Rows from block 4 of a small multi-label audio tagger, named by matrix and row number. Rows with one number belong to one channel. Each number is 128 + 24 x the weight over its row's rms, rounded and kept within 0 to 255. All counts start at 0.
After each channel's rows are labels from the 100 clips, of 14848, where the channel reaches its highest value: "top examples" is what is common among them. Only what is clearly more common there than usual is listed. The data: phrases spoken by 400 fixed synthetic voices. In brackets: how many of the 100.
# convs1: first pointwise conv (model.blocks.4.convs.1.weight, 288x288x1), inputs 144-287
# convs3: second pointwise conv (model.blocks.4.convs.3.weight, 288x288x1, transposed), outputs 144-287

convs1.105 [103  78 115 117  90 163 115 147 134  49 116  83 108 123 130 118 152 139 113 135 121 126 138 152 142 165 163 134 125 161 160 118 126 143 138 141 156 129 150 213  79 131 129 137  76 129 105  89 136 166 109 131 129 187  77 165 126 140 117 104 145 118 114 105 131 146 108 161  86 128 137  88 140 127 128 105 155  96 113 148  99 152 167 113 155 131 136 114 106  48 163  74  87 146 105 114 130 146 124 148 125 101 141 163 133 102  94 134 107 118 128 154  94 141 109 121 137 105 149 127 113 124 127 116 108 129 126  96 144  86  86 110 142 156 125 106 155 134 126 122 125 104  85 142]
convs3.105 [150 127 128 111  98 151 156 156 109 127 105 160 111 113  98 136 120 110 131 130 144  93 118 106 169 140  96 137 155 154 159 133 147 122 141 124 112 137 121 176  98 183 149 121 134 114 114 138 212 114 136 107 135 107  93 109  87 136  91 106 147 172 177 137  97 104 122 139 124 100  88 163 161 138 120 106 122 167 144 156  99 177 150 140 128 122 146 128 136  95 121  95 118  98  99 128  98 110  83 190 148 126 142 138 126 155 109 117 127 163 106 125 153 142 114  98 117 152 135 115 135  82 137 131 130 150 129 107 122 137 137 135 139 108 143 146 158 125 142 137  80 167 135 149]
top examples: /ə/ (61); /z/ (48); thin (high-pass) (33)

convs1.220 [135 177 161 144  92 144 162 125 171 101 133 127 112 152 130 157  91 142 127 159 143 100 142 127  90 149 147 126 147 121 124 121 146 107 132 126 162 143 129 113 125 119 125 165 141 207  91 106 150 118  86 141 136  85 108 129 107 124  75 140 119 123 112 130 137 140 102 139 146 130 141  88 201 160 165 122  96 122 150 136 155 106 125 147 148 133 134 145  86 145 171 108 134 114 129 119 156 155 117 162 119 107 114  82  88 128 126 166 124 137  95 158 151 141 125 130 120 114 138 118 151 175 130 137 144 122 116 115 146  85 112 137 144 107 129 116 137 128  94 139 135 111 138 117]
convs3.220 [118 153 141 122 105  72 103 163 109  71 119 139 144 124 104 132 125 132 185  96 108 125 137 166 117 157 100 154 128 146 142 113 121 137 112 136  91 114  98 131 168 156 108 119 119  97 113 106 117 156 115 188 103 122 162 156 116 168 133 176 119 163 118 161 151 115 153 146 132 155 125  87 158 100 150 132 106 120 104 154 129 116 149 157 132 137  92 160 145 117 118 141 161 158 152 166 128 136 124 135 117 154 128 143 127 170 138 146 127 162 121 148 101 143  82 109 132 137 107 139 136 132 160  94 144 134  96 164  97 124 110 141 127 113 143 118 141 107 117 128 155 139  81 149]
top examples: /ə/ (87)

convs1.176 [122 103 118 155 107 139 132  94 144 100 126  67 123 143 110 121 149 125 108  93 136 143 153 118 131 109 146  82 136 112 136 198 131 168 137 121 100 111 105 137 133 129 123 116 106 141 135 141 142 121 106  72 123 106 142  76 138  98 123 108 132 139 132 106 153 115 121 143 165 126 193 106 114 136 131 157  91 135 108 124  79 140 127 126 130 112 119 126 119 129 130 127 121 111 126 131 107 151 111 160 136 118 114 143 102 123 116 194 106 118 103 128 153 125 168 156 122 177 132 133 137 126  92  93 140 118 116  85 141 122 133 160 137  62 144 133 136  71 100  94 137 131 154 156]
convs3.176 [131  88 130 127 111 106 156 103 134 115 106 161 125  74 106  61 148 120  96 141 135 116 161 117  94 154 144  98 130 143  97 110 118 127 105 117 129 135  88 146  16 118 132  95 104 122 154  96 156 139 155 160 133 130 160 112 125 103 176 123 105 138 100  98 142 125 133 152 104 108 179 133 134 142 143 160 108 155 194 144  94 129 118 102 120 123 111 153 121 102 114 145  79 144 104 125 114 153 149 129 112 114 128 115 164 119 117 134 118 155 133 144 123 124 103 131 111 114 112 114 100 135 151 139 108 134 142 133 174 150 120 125  95 105 152 147 127 148 153  75 121 145 119 127]
top examples: child-like voice (92)

convs1.162 [124 115 104 158 123 137 159 124 117 131 121 121 139 122 107  89 136 102 129  67 128 108 134 128 131 130 166 109 182 148 156 146 143  74  95 101 126 132 119 104 173 130 135 130 138 130 101 120  98 168 121 144 117  93 160  89 160  89 146 135 172 144 161 132 145  77 133 167 190 166 114 105 108 140 153 150  97 121 120 143 127 172 115 138 109  84 147 103 106 138 136 110 135 127 163 130 137  94 111 118 157 113 124 148 167 110  88 118 143 104  96  97 109 126 128  95 105 124 110 185 133 144 156 115 110 110 127 122  91 157 117 107 108 145 125 156 124 125 120  99 149 129 107 142]
convs3.162 [127 144 125 150 112  97 146 141  91 125  89 132 119 114 127  90 130 173 111 117  95 129 113 108 125 103 138 157  94 133  77 163 123 147 127 161 115  71 140 118 152  80 141 150 117 120 129 104 126 137 152 164 137 118  98 137  77 150 131 139 127 119 123 141 143 135 104 119 168 133 113 135 133 119 136 176 139 158  94 136 135 127 135 136 136 132  93 128 100 113 120 146 142 105 153 119  87 105 113 123 113 135 129 107 128 206  92 130  89 128 167 174 175 144 105 108  84 144 134 106 119 139 118 143 134 154 131 105 107 110 142 159 117 108 114 129 117 153 121 111 116 120 126  52]
top examples: /oʊ/ (93); deep voice (74)

convs1.278 [101 132  90  95 110 101 135 133 152  97 108 125 113 128 160 121 101 101 103 115 115 116 106 128 150 130  92 151 142 127 159 153 132 153 149 114  95 108 128  92 118 135 168  90 111 134 114 111 129 132 103 192 136 134 155 125 148  87 147 127 104 132 119 152 144  45 106 141 117 125 106 138 143 142 155 115 119 115 125 135 151  92 147 106 135 145  83  99 112 112 190  85 119 108  83 142 160 166 158 113 150 117 139 150  96 127 133 100 129 145 139  80 138 135 129 210 129 113 130  47 125 148 151  97 137 144 148 106 136  88 130 103 118 105  72 110 114 165 154 136 135 109 160 159]
convs3.278 [139 159 117 159 122 106 126 113  96 119  97 162 105 115 129 114 135 156  76 133 159 117 103  87 108 156 129 128  58 143 151  85 129 170 150 143 119 151  99 159 129 116 128  76 109 156 139 104 131 106 125 164 149 102 136 179 149 111 138 161 133 122 109 159 189 104 119 124 109 102 165  91 121 131 113 118 111 120 148 120 129  99  81 169 126 105  86 105 144 147  78 162 100 129 154 125 130  71 129 108 124 150  87 156 162 115 129 102 122 127 141  98 141 129 142 120 102 173 139  95 159  93 121 147 107 126  91 157 104 138 127 157 165 109 144 105 130 136 132 171 132 115  92 136]
top examples: /ə/ (72); high voice (70)

convs1.51 [109  93  62 147 112 102 159 125  93 133 126 139 142 111 144 131 122 150 136 104 100 128  96 102 126 142  81 131 133 117 117 105 110 139 125 137 146  69 161 161 115 165 111 133 148 184 104 153 153  81 127 141 117 112 131 140 196  88 126 104 185 160 118 129 134  81 119 156 170 148 110 112 122 126 139 136 154  63 113 121 138  88 102 132 137 127 139 154 109 135 152  77 122 139 109 112 119 131 126 133 149 197  93 117  76 143 107 159  85 139  99 133 119 147 122 126 107 136 119  89 112 102 123 123 131 134 112  99 138  97 107 123 117 144 115 129 146 119 131  79 149 144 138 142]
convs3.51 [111  99 154 112 140 131 161 133 141 119 121 134 100 154 181 136 108 120 135 150 148 138 138 121 136 103 121 163 131 148 105 135 140 180 139 136 119 127 158 160 184 140 158 155  87 162  89 115 148 126 126 113 157 130 146 110 129 178 103  96 137 131 157 139 127 120 146 146 163  93 111 133  70 142 125 115 105 111 140 112  62 109 116 106 137  55 119 105 101 130 163 105 139  86 120 132 150 102 126 171 148 164 105 137 119 132 116 141 157 137 127 136 135 111 125 116 140 108 146  97 122 162 130 126  95 177 118 137 131 111 140 126 139 146 125 172 162  91 126 164 113 112  97 130]
top examples: child-like voice (85); /æ/ (84)

convs1.184 [ 70 145 120 130 132 131 141 133 128  96 146 125 140 104 124 117 127  53 147  89 134 117 104 132 157 117 135 131 130 132  90 156 105 163 122 112 111 127 141 135 136 150 155 136 115  88 115 115 148 129 108 199 124 200 130 187 131 144 168 130 126 131 129 127 160  77 138 141 145 104 137 147 118 173 117 133 112 117  98 102 162 128 125 127 147 109 130 140  86 130 137  74 106 141  80 131 120 116 126 139 101 148 132  94 132 165 139  83 137  96 151 101 122 151 133 124  80 127 148 168 101 112 129 144 157 119 111 128  84 117 135 116 154 142 124 112 171 168 109 124 152 113 145 105]
convs3.184 [ 78 120  86 111  94 134 116 129 104 208  79 127 109  72 129 110 106 140 137 173 107 145 141 111 141  93 110 107 119 155 147 128 119 133 107 156 107  96 108  93 118 136 147 158 143 162 112  99 127 129 176 161 155 117 147 146 127 120 115 118 138 157 167 123 144 130 139 101 105  96 122 141 116 153 168 103  85 109 147 154 140  97  84 139 175 132 125  96 134 102 143 153 123 127 131 182  96 138 149 114 121 152 111  90 127 167 116  96  91  64 125 126 129 122 144 110 118 118 136 165 101 160  98 163 134 104 112 140 143  91 151 146 119 131  96 144 150 143 122 143 110 132  83 130]
top examples: /eɪ/ (79); fast speaker (50)

convs1.99 [ 87 136 111 102 163 113 113 115 125 145 159 158  93 125 105 132 147 135 129 123 126 121 117 113 135 184 150 136  92 122  99 107 120 132 157  97 127 160 121 145 143  93 112 119 147 101  98 141 152 153 105 102 125 115 110 132 117 141 129 166 117 112 139 132 143 121 114 120 216  86 175 128 139 132 116 132 130 150 137 130 101 129 105 129 127 139 147 109 103 152 118 136  96 161 147 129 156 125 119 116 116 106 139 131 126 122 113 131 112 109 125 141 129 114 135 194 127 172 152 140 114 119 139 100 116 141 146 130  62  91  82 125 113 104 150 134 106 134  95  90 111 130 178 141]
convs3.99 [131 118 113 139 111 117 116 127 122 102 104 146 116 103  97  86 143 102 113 148 161 103 105 112 109 133 167 104 114  98 114 106 128 123 111 149 137 110 136 125 127 127 152 141 131 110  91 108 116 117 158 109 151 137 103 132 142  94 117 128 137 130 133 107 116  99 154 155 153 124  82 121  94 135 155 104 109 137 119 116 119 161 101  99 140 135 123 140 112 161 164 126 129 136 143 187  78  92 135 155 124  77 124  94 137 122  68 150 123 174  80 106 133 164  95  98 107 105  93 175 114 130 105 147 101 117 116  94 177 150 142 162 111 159 120 162 101 126 115 110 101  95 145 103]
top examples: child-like voice (95); /aʊ/ (84)

convs1.229 [132  93  99 101 124 121 113 134 111 120 133 141 161 158  85 116 157 139 135 159  97 109 140 106 130 117  87 147 125 150 152 142 133 128 125 106  88 126 114 148 105 101 121 174 134  97 115  76 105 144 107 185 127 158 116 101 133 132 115 106 139 203 121  96 148 107 106 121 105  81 168 113 147 118 121 149 113 156 170 140 160 100 148 104 106  86 137 113 108 147 135  83 102  67 118 159 134  98 157 167 196 145 171 130 122 109 106 114 143 104 119 131 137 119 114 176 121 135 106  88 122 114 134 119 133 146 165 144 106 142 164 149 144 106 163 106 143 128 136 139 127 154 152 176]
convs3.229 [103 146  75 155  90 137 108 150 133 155 106 131 142 114 139  73  71  90  96 111 139  96 144 145 135 108 147 121 157 154 137 107  84 140 131 163 164 134 115 125 112 109 137 123  95 137 130 101 138 143 104 135 102 189 122 133 136 131 119 148 115 100 129 159 143 133  71  87 123  95 119 137  86 152 125 143 130 158 133 144 113 146 114 123 127  93 129 133 160  90 140 100  89 102 110 147  69 148 149 109 106 109  88 164 106  97 136 141 127  93 112 131  79 137 141 110 120 124 128 140 133 103 159 108 131 118 137 150 116 147 100 114 106  97 139 168 141 145 155 103 114 144 122 103]
top examples: /eɪ/ (66); /i/ (61); deep voice (59)

convs1.10 [132 143 185 116 122 149 168 134 200 108 157 109  95 151 122  97 113 142 127 125  96 118 156 150  98 111 136 130 132 153 125 126 132 110 137 108 135 127 124 152 141 127 170 142 125 168 112 120 128 128 143 106 123  98 121 130  84  96 139 127 147 156 115 159  86 178 117  94 149  83 115 108 128 129  82 123 120 120 141 114 157 112 181 109 161 109 112 111 131 115 158 103 106 185 154 122 140 148 132 101 114  96 110 120  92 162 122 139 149 101 108 178 191 120 109  97 177 108 114 104 139 106 144 142  99 136 130 159 125 100 118 133 117 103  83 148 107 106 135 126 134 119 129 110]
convs3.10 [123 115  94 136 116 124 119 119 126 178 127 104 122 121 185 149 151 141 179 129 129 138 145 153  96  81 163 126 113 135 131 131 125 153 178 135 145 131 130 136 129 148 107 152  69 135 150 112 146 114 125 159 114 147 152 137 158 104 105 135 157 128 125 142 128 146 186 132 123 160 160 128 145 116 102 144 165 118 124 100 163  88 159 107 160 146 135 121 107 157 134 126 155 114 120  94 120 121 149 127 131 128 118 118 143 146 106 139 121 157 146 121 112 152 178 102 128 164 154 139 129 103 188 137 156 124 116  98 110 121 133 130 138 118 121 115 122 162 111 148 114 148 124 159]
top examples: /aɪ/ (81); child-like voice (79)

convs1.138 [110 162 125 116 133 125 161 147 143 130 131 100 127 176 149  92 139  88 153  86 133 131 166 166 153 129 136 131 148 125 127 165 153 118 110 122 138 105 101 122 136 135 141 121 127 105  98 135  99 114 127 148 134 136 140  82 101 111 151 132  97 117 150 141 131 138 156 169 114  88 161 154 150 128 116 140 116 136 118 130 127  87 113  92  93 149 119 158 118 121 178  98 127 156 125 153 129 140 125 105 144 110 157 112 126 113 123 144 151  91 121 112 238 129 135 136 131 141 120 102 155  97 144 141 128 128 107  98 125 144 135 114  98 118  94 135 146 100 149 147 125 133 119 156]
convs3.138 [139 108 114  62 136 136 105 107 120 158 192 117 155 139 128 147 111 104 159 126 137  89 132 136 142 119 120 104 123 132 147 124 115 143 105 146  84 154  84 112 169 149 138 148 114 112  93 131 123  90 113 122 111 122 147 137 136 136 106 160 148 149 173 125 156 162 114 143 106 116 133 115  55  95 105 146 150 128 103 113 132 154  97 108 148  80 134 118  91 106 111 101 127 115 169 171 123 138 133 108 129 139 165  91 101  96 136 171 159 127 157 138  84 114 129 166 144 143 166 198 147 150 143 108 154 111 126 126  97 103 140 119 102 115 151 150 157  94 146 170 108 108 114 156]
top examples: child-like voice (88); /aɪ/ (66)

convs1.114 [111 163 153 135 111 103  83 131 119 108 159 136 118 103 134 150 131 133 163 112 126 144 149 113 134 163  98 137 137 156 136 158 108 147 115  88 128 117 124 140 130  78  90 145 149 112 149  87 137 107 119 146 133 135 140 147 107 129 107  97 114 136  99  97 161 141 121 166 127 126 132 184 149 138 150  91 123 121 119 133 154 133 173 110 137  77 133 108 136 128 131 119 108 114  88 157 126 132 117 143 142 176 123 132  93 116 131 148 125 116 108 117 121 178 144 125 144 180 121  98 144 130 112 125 137 140 132 139 128  69 105 108 110 110 114 123 142 124 112 129 140 142 170 120]
convs3.114 [136 163 126 166 124 137 137 140 126 119 138 105 123 147  99 146 122  72 146 107 161 101 123 128 115 120 136 114 184 117 111 133 152 114  91 139  78 127 132 157 205 102  58 146 107 158 118 145 125 142 123 124 113 115 133 158 178 136 104 106 137 143 146 137 134 147 170 115 136 146  89 130 140 145 155 137  98 116 104 106 166 103 134 128 111  84 156 109  94 158 136 175 107 146 153 104 170 117 152 149 123 125 143 111 126 129 142 123 116 152 132 105 116 130 121 130 177  88 159  74 129 171 132 131 108 128  96 113 106 124 138 100 144 173  76 125 136  97 108 169 153 138 115 170]
top examples: clipping (27)

convs1.9 [138 140 184 141 166 128 111 142 119 124 135  95 101 109 157  71 121 116 120 118 143 103 110 125  81 192 114  90 141 126 121 156  96 137 104  97 170 108 114 111 134  78 134 163 112 112 113 109 116 100 111 130 133 120 151 116  72 122 126  95 121 134 124 111 180 182 131 102 153  73 131 145 139 128 161 146 131 143 124  73 103 106 134  87 113 159 116 104 135 146  89  75 104 178 128 156 144 107 114 138  97  84 155 116 153 153 133 133 141 117 121 165 178 115 152 116  97 151 121 120 136 139 162 119 130 121 120 126 102 129 106 159 141 117 136 147 146  99 114 130 116  93 153 131]
convs3.9 [149 105 155  83 145 134 123 123 120 172 111 112 148 161 100  95 152 156 168 144 132 110 124 118  77 142 113 156 154 109 131 115 158 119 155 154 123 143 199 130 153 112 110 201 127 145 150 123 119 146 110 157 109 138 111 134 120 148 118 101 138 121 130 148  84 138 143 120 133 158 103 126 145 123 138 123 124 110  75  94 123 122 155 137 146  95 111 137 129 125 153 113 122 105 149 124  97 131 104 142 126 118 145 149  80 106 110 120 151 123 141 122 115 146 150 132 135 161 166 137 133  96 135 108 145  73 149 107  84  91 150 113 136  52 156 110 164 142 113 157 124 189 112 166]
top examples: child-like voice (84); /aɪ/ (77)

convs1.143 [149 144 144 128 111  91 142 185 121 129 119 150 114 125 124  85 171  61 157 100 158 151 105 121  65 163 112 145 126 166 130 148 138 137 128 134 143 169 123 103 102 139 165 178 114 172 130 103 131 115 111 170 129 128 146 123 116 131 156 184 149 132 131 164 143 145 121 181 115  86 153 193 182 166 141 133 115 126 139 131 118  77  84 127 128 170 132 106 125 118  96  99  86 128 129 130 164 139 120 112 120 122 122 151 120 138 152 108 127 111  95 147 168 112 135 125 146  88 161  90 122 123 176 134 162 121 116 184 108 134 121 111 139 122  96 113 116 175 147 135 131  41 146 132]
convs3.143 [135 136  99 171 136 119 104 140 119 165 140 146 109 101 107 161 107 158 156 116 162 129 113 154 148 128 129 100  92  72 137 157 147 133 129 118 179 123 144 113 111 145 160 122 139 121 129 144 135 131 114 123 127 127 142 111 122  89 165 105 131 137 117  88 134 159 130 136 172 138 132  84 134 162 123 140 130  98 132 116 129 137 157  90 106 138 123 151 168 134 109 141 134 145 117 137 114 113 138 119 164 101 106 121  90 109 136 127 120 131 158 104 123 136  90 113 141 119 131 170 126 152  88 113 150 108 118 109 130 121 122 191  95 113 148 130 144 156 138 148 127 109 182 113]
top examples: /ə/ (97); fast speaker (46)

convs1.258 [155 108 127 163 144 144 150 110 139 121 123 101 140  94 206 142 129 129 121  83 106 154 181 159 141 136 115 129 150 141 155 123 134  94 141 116 141 159  99 133 140 116 106 131 151 106 121 126 136 119 156 185 151 128 119 158 108 163 101 170 131  67 114 114 117 170 161 141 119 158 120  93  93 165 144 119  84 105 115 119  69 166 127 119 117 189 133 125 137 117 109 120 168 149 137 171  91 111 130 146 118 104 112 107 189 104 120 102 103 156 142 152 126 146 100 132 124 163 111 153  82 138 135 136 186 112  75 161  83  98 114 100 125 117 141 129 162 154 137 124 171  92  94 144]
convs3.258 [139 147 140 137 132 157 119 142 134 173  97 125  92 101  94 128 101  91 115 140 130 152  95 119 127 156 137 130 163 128 143 111 142  86  96 124 138 137 168 101 134 129 143 112 149 149 114 131 134 121 125 156 110 134 141 158 170 100 143 189 125 141 123 124 123 187  58 149 112 144 168  98 106 132 148 171  99 150 123 146 184 125 111 118 163 118 133 165 140 125  91 117 134 188 113 133  91 133 142 122 134  83 106 129 121 140 129 147 159 128 131 122 122 184 118 118 130 150 202 127 152 149 107 118 125  92 136 139  68 159 106 110  99 133 134 122  96 132 133 124 151  88 121 113]
top examples: /eɪ/ (61); thin (high-pass) (43)

convs1.196 [ 97 134  90 124 113 110 161 112 140 131 124 133  96  69 126 104 165 105 143 112 132 136 124 134 111 100 108 105 165 131 152  83 107 157 143 110 139 136 180 153 101 113  97 121 143 113  99 114 142  87 133 105 131 118 145 146 105 123 103 123 161 155 146 126 141 120 129  82 118 167 133 141 113 104 115 130 110 117 135 118 110 136 108 106 100 130 127 191 125  97 124 135 120 112 119 161 110 115 124 114 146 111 144 123 127 133 121 106 108 116 149 158 117 122 122  81 105 121 129 167  98 142 142 159 122 140 174 147 127  83 109 128 130 166 150 106  97 137 110  95 129 133 124 118]
convs3.196 [140  45 117 130 148 104 129 133  94 123 127 146 158 116 120 104 136 149 123 153 114 102 134 135 126 154 138 150 133 124  96 147 133 109 119 124  91 132  95 121 170  97  92 138 149 139 138 153 148 107 127 107 154  87 115 127 128 131 144 134 185 173 123 129 138 139 142 108  99  92 122 106 156 141 157 131  94 112 174 134 141 144  73 122  99  92 115 132 131 135 101  98  94 114  83 139 108 123 133 126 111 118 149 131 138 123 135 127 103 134 154  99 156  74  67 155 128 121 120 112 135 172 112 123 135 118 125 143 127 133 180 126 124 111 121 144  94 103 113 192 102 146 100 144]
top examples: /aɪ/ (63)

convs1.46 [147 102  93 143  83 143 132 128 105 151 163 194 146 100 141 133 109 127 158 151 113 120 105  93 138 100 174 123 132 155 149 122 140 104 131 144 119 119 137 114 132 124 126 142 109 115 175 129 120 185 157 156 116 128 138 174 132 126 104 121 115 106 128 111 124 107 124 190  76 107  86 112 138 161 129  93 111 100 156 144 119 127 128 139 103 166 135  94 107 126 104 140 147  87 101 102 107 134 147 136  78 126 109 116 104 127 141 177 187 188 166 145 167 126 141 140 156 114 142 100 129 144  97 123 127  81 110 122  98 125  98  86 122 135 105 160 118 128  96 166 117 111 148 105]
convs3.46 [137 140 112 145 173 137 114 137 149 101 145 169 121 127 161  69 156 129 127 133 125 150 128 142 118  95 125 164 187 171 131 135 141 149 158 130 153 138 141 141 131 140 161 140 139 140 195 118 138 143 126 134 101 127 111 115  99 118 142 129 116 129 128  71 113 100 143 179 104 133 140 117 131 166 102 145 129 126 115  83 140 149 139 139 122 176 153 137 147 144 111  85  90 119 126 119 102 107 135 139 168 143 100 141 146 155 115 180 191 144 157 122 164  61 149 110 139 111 138 153 122 103 162  99 101  97 112  89 110 153 143 112 124 140 142 139 157 148 133  32 115 116 154  86]
top examples: child-like voice (59); mains hum (34); clipping (26)

convs1.52 [ 87 100  79 151 133 100 165 148 126 150 112 141 108 133 120 134 158  81  96 141  97 130 154 104 152 105 142 128 157 107 121 160 120 101 117 121 130 144 127  77 125 143 174 111 153 133  91 142 120 160 106 131 100 142 105 141 134 104 121 121 157  90 125 158 124 103 131 128  95  94 168 134 112 148 138 142 127 137 143 124 144 132 147 138 142 139 125 155  77 151 125 127 116 122 127 141  92  92  64 116 124 130 141 132 101 159  92  86 169 106  87 106 166 136 126 104 135 138  83 146 110 131 149 151 131 166  85 135 130  63 127 139 167 139 126 158 123 130 103 103 146 138 150 155]
convs3.52 [130 113 143 110 129 143 129 169 105 137 102 119 132 117 142 161  88 154 114 118 107 136 117 140 134 127 135  93 137 118 135 149 118 113 118 118 119 147 101 125 152  77 135 135 157 149 140  97 149 146 112 113 138 103 202 152 132 134 142 138 148 113  97 155 161 165 126 146 133 133  98 139 136 125 102 149 125 114 141 129 129 108 124 128 151 156 114 122 101 114 121 151 152 125 117  90 144 113  99 138 157 110 157 146 113 136 133 162 142 130  93 179 115 121 137 129 156 155  84 127 121 154 161 134 119 173 128  90 137  77 145 104 119 101 184 146 117 151 144 153 115 124 135 130]
top examples: /aɪ/ (59); /aʊ/ (36)

convs1.183 [134  97 145 144 143 124  93 133 120  94 121 128 134 136 114 117 138 140 104 122 174 150 155 131 126 150 119 125 109 142 134 131  90 136 126 124 147 133 134 103 188 102 134 179 138 123 139  86 131  82 119  99 125  97 122 151 126 121 184 123 147 101 193 133 159 108 112 131 157 124 118 121 109 145 143 127 117  82 180 112 118 102 117 110 152 109 144 124  94 146 114 111 120 138 130 151 121 113 162 104  85 156 112 150 138 162  92 105 102 130 121 154 127 148 130 147  77 135 144 142 143 138 160 161 145 123 128 147 129 131 108 141  98 152 148 142 123 123 141 128 151 126 146 102]
convs3.183 [131 129 110 152  91 121 143 103 115 128 142 133 123 122 120 128 138 127  89 160 180 160 146 139  84 116 153 140 133 148 129 110 169 129 125 119 110 111 138 132 134 154 134 149 133 119 129 115 124 128  91 178 109 179 106 131 155 118 163 125 117 119  93 125 158 100 147 127  80 138 169 133 167 127 147  89 130 143 131  95 122 123 135 149 127 137 157 151 141 129  99 131 139 148 136 150 116 126 100 155 111 115 134 127 120 155 100 182 179 115 152 143 117 124 124 146 185 152  80 112 148 162 106 140 141  96  85  95 139 127 142 118 140 117  71 106 173 120 112 108 118 163 109  99]
top examples: /ə/ (65)

convs1.234 [130 116 135 136 121 111 114 140 158 115  91  17 108 104  95 115 143 144  88 132 130 131 121 126 154 135 104 110  60 125 138 139 161 130 125 116 115 136  82 140 138 119 135 147 124 105  81 138 126 111 128  98 161  80 135 133 165 135 129 112 101 102 223 113 137 149 156 125 115 137 124  94 161 114 136 161  93 133 123 142 126 144 117 144 118 125 112 156 157  94 125 128 109 157 119 118 137 142 171 167 162 156 104 139 131 110 101 133 102 100 123 131 103 132 119 164 151 130 156 137 109 149 158  85 159 142 143 133 170  95 146 104 112 140  71 104 120 147 169 139 105 143 113 140]
convs3.234 [140  96 134 141 160 134 173 158 105 128 157 158 140 135  82 115 112 132 116 101 133  99 130 118 151 132 117  98 131 144 145 112 123 137 135 119 113 140 123 157 118 156  95 146 108 110 176 145 144 154 102 115 147 119 190 118  92 144 129  74 180 104 118 141 139 139 147 122  89 104 107 129 126 108 102 132 120 105 197 152 128 171 143 105 157 143 129 126  98 156 126 145 123 120 105  82 106 144 137 155 138 118 131 115 123 116 193 169 105 119 131 109 128 133 139 112 212  90 106 143 139 131  89 117 126 102 131 128  99  98 156 125 104 149 159 158 116 112 129 140 126 145 104 131]
top examples: clipping (33)

convs1.118 [111 106 130 156 120 125 182 121 163 154 117 147 154 123 102 129 131 135 132 148 139 140 125  92  96 144 135  91 121 165 133 113 100 117  93 103 166 126 122 114 101 114 146 169 111 114 108 164 112 111  85  94 134 155 124  66 144 128 129 140 170 141 158 107 136 134 158 110 144 161 101 150 174 133 100 160 121  80 124 152 137  76 132 143  94 101 135 153 118 131 115  92  91 122 166 109 139 182 143 134 106 112 120 155 141 101 140 154 111 100 125 131 182 108 118  56 143 117 126 147 129 146 147 122 112 141 126 143 126 129 130 131  77 118 144 149 133 129 121 149 103 123 133 162]
convs3.118 [133 143 140 152 115 165  97 156 134 117 111 127 130 136 133 119  86  97 122 121 121 154 112 133 153 105 151  58  96 139 149 114 141 121 135 121 118 111 136 136 142 109 166 136 172 123 139  82 129 116 168 162 105 155 113 133 172 163 162  96 122  94 109 123 135 188 111 116 117 160  98 116 136 137 135 101 112 126 141 124  67 137 122 123 140 134 115 124 118 154 123  87 147  88 158 121 105 134 109 160 126 124 130 151 104  86 165 113  84 175  93 165 103 108 106 132 113 167 107 145 122  89 106 124 111 108 139 149 142 148 144 120 136 160  89 175 151 153  91 141 134 130 138 117]
top examples: /oʊ/ (92); fast speaker (51); /z/ (48); text has "zero" (35)

convs1.203 [128  86 118 148 124 137 201 145 101 137 106 132 196 123 102 106 141 107 118 117  99 117 106 156 185 133 137 112 112 168 166 102  90 141 136 105 138 101 132 101 106 116 159  99 134  89 121 165 126 131 149 103 117 168 120 118 153 129 155  81 168 139 144 115 146  85 110 128 135  87 132 140 144 169 112 118 104 146 110  62 156  88 144 132 151 156 109 105 115 132 119  73 138 135 175 104 162 180 129 148 132 135 166  82 131 126 113 130 120 103 127 117 177 118 128  89 140  73 139 115 101 164 125 150 103 111 106 121 104 112 140 113 140 140 125 128 124 146 115  98 123 123  74 112]
convs3.203 [ 93 110 171 153 146 118 129 141 170  88 105 130 145 122 164 124 144 125 149 105 182 109  94 169 136 126 204 123 134 115 114 116 118 106 106 125 114 147  95 131 118  73 121 132 168 130 142  95  94 102 133 113 140 150 144 141 137 159 144 145 134 147 117 113  84 107 127 134 100 129 101 123 168 167 114 116 104  95 113 150  94 138 147  88 122 110 134 131 136  80 161 125 121 125 144 117 150 128 123 162 150 157 106 120 148  83 111 145 118 149  94 166  92 100  95  95 126 141 131 121 117 123 136  89 128 141 112 129 154 156  88 118  93 182 105 153 130  95 138 132 146 132 126 148]
top examples: /oʊ/ (82); fast speaker (52)

convs1.262 [141 177 130 146 121 165 203  91 176 138 160 134 156 117 137 139 136 114 119 115 134 107 104 147 148  89 120 137 123 138 139 133 115 135 149 116 119 136 113 165 149 128 140 132 139 111  75 108 110 135 150 116 137 131 133 147 179  66 150 136 129 133 124  92 125 150 120 177 148 138 125 147 153 128 129 125 138 105 164 129 125 125 112 117 110 162 117 113 159  89 170  98 110 178 126 131 115 127  65 119 162 144 115  98 111 135 106 112 162 152  89 131 142  98 106  75 102 137 116 132 110 147 170 137 116 140 145 118 112 136 108 153 142 134 115 111 124 146 162  81  99 139 109 111]
convs3.262 [100 100 143 131 103  93  84  82 130 125 149 139 138 127 161 141 152 120  89 144 149 115 108 144 152 159 151 170 124 125 108 138 141 126 145 111 147 120 113  72 151 161 131 106 124 142 119 119  99 158  99 145 121 127 130 131 106 138 121 115  87 136 119 136  63  91 163 130 125 144 148 131 142 120 100 128 103 125 155 173 166 122 100 116 140 125 139 120 146 112 122 149 102 148 125 157 105 124 129 139 110 119 124 102 110 112 137 175 154 152 112 164 111 101 152 127 196 143 176 169 148 143 113 137 115 154 103 156 104  67 115  55 137 158 152  91 149  79 145 142 139 120 123 152]
top examples: /oʊ/ (66)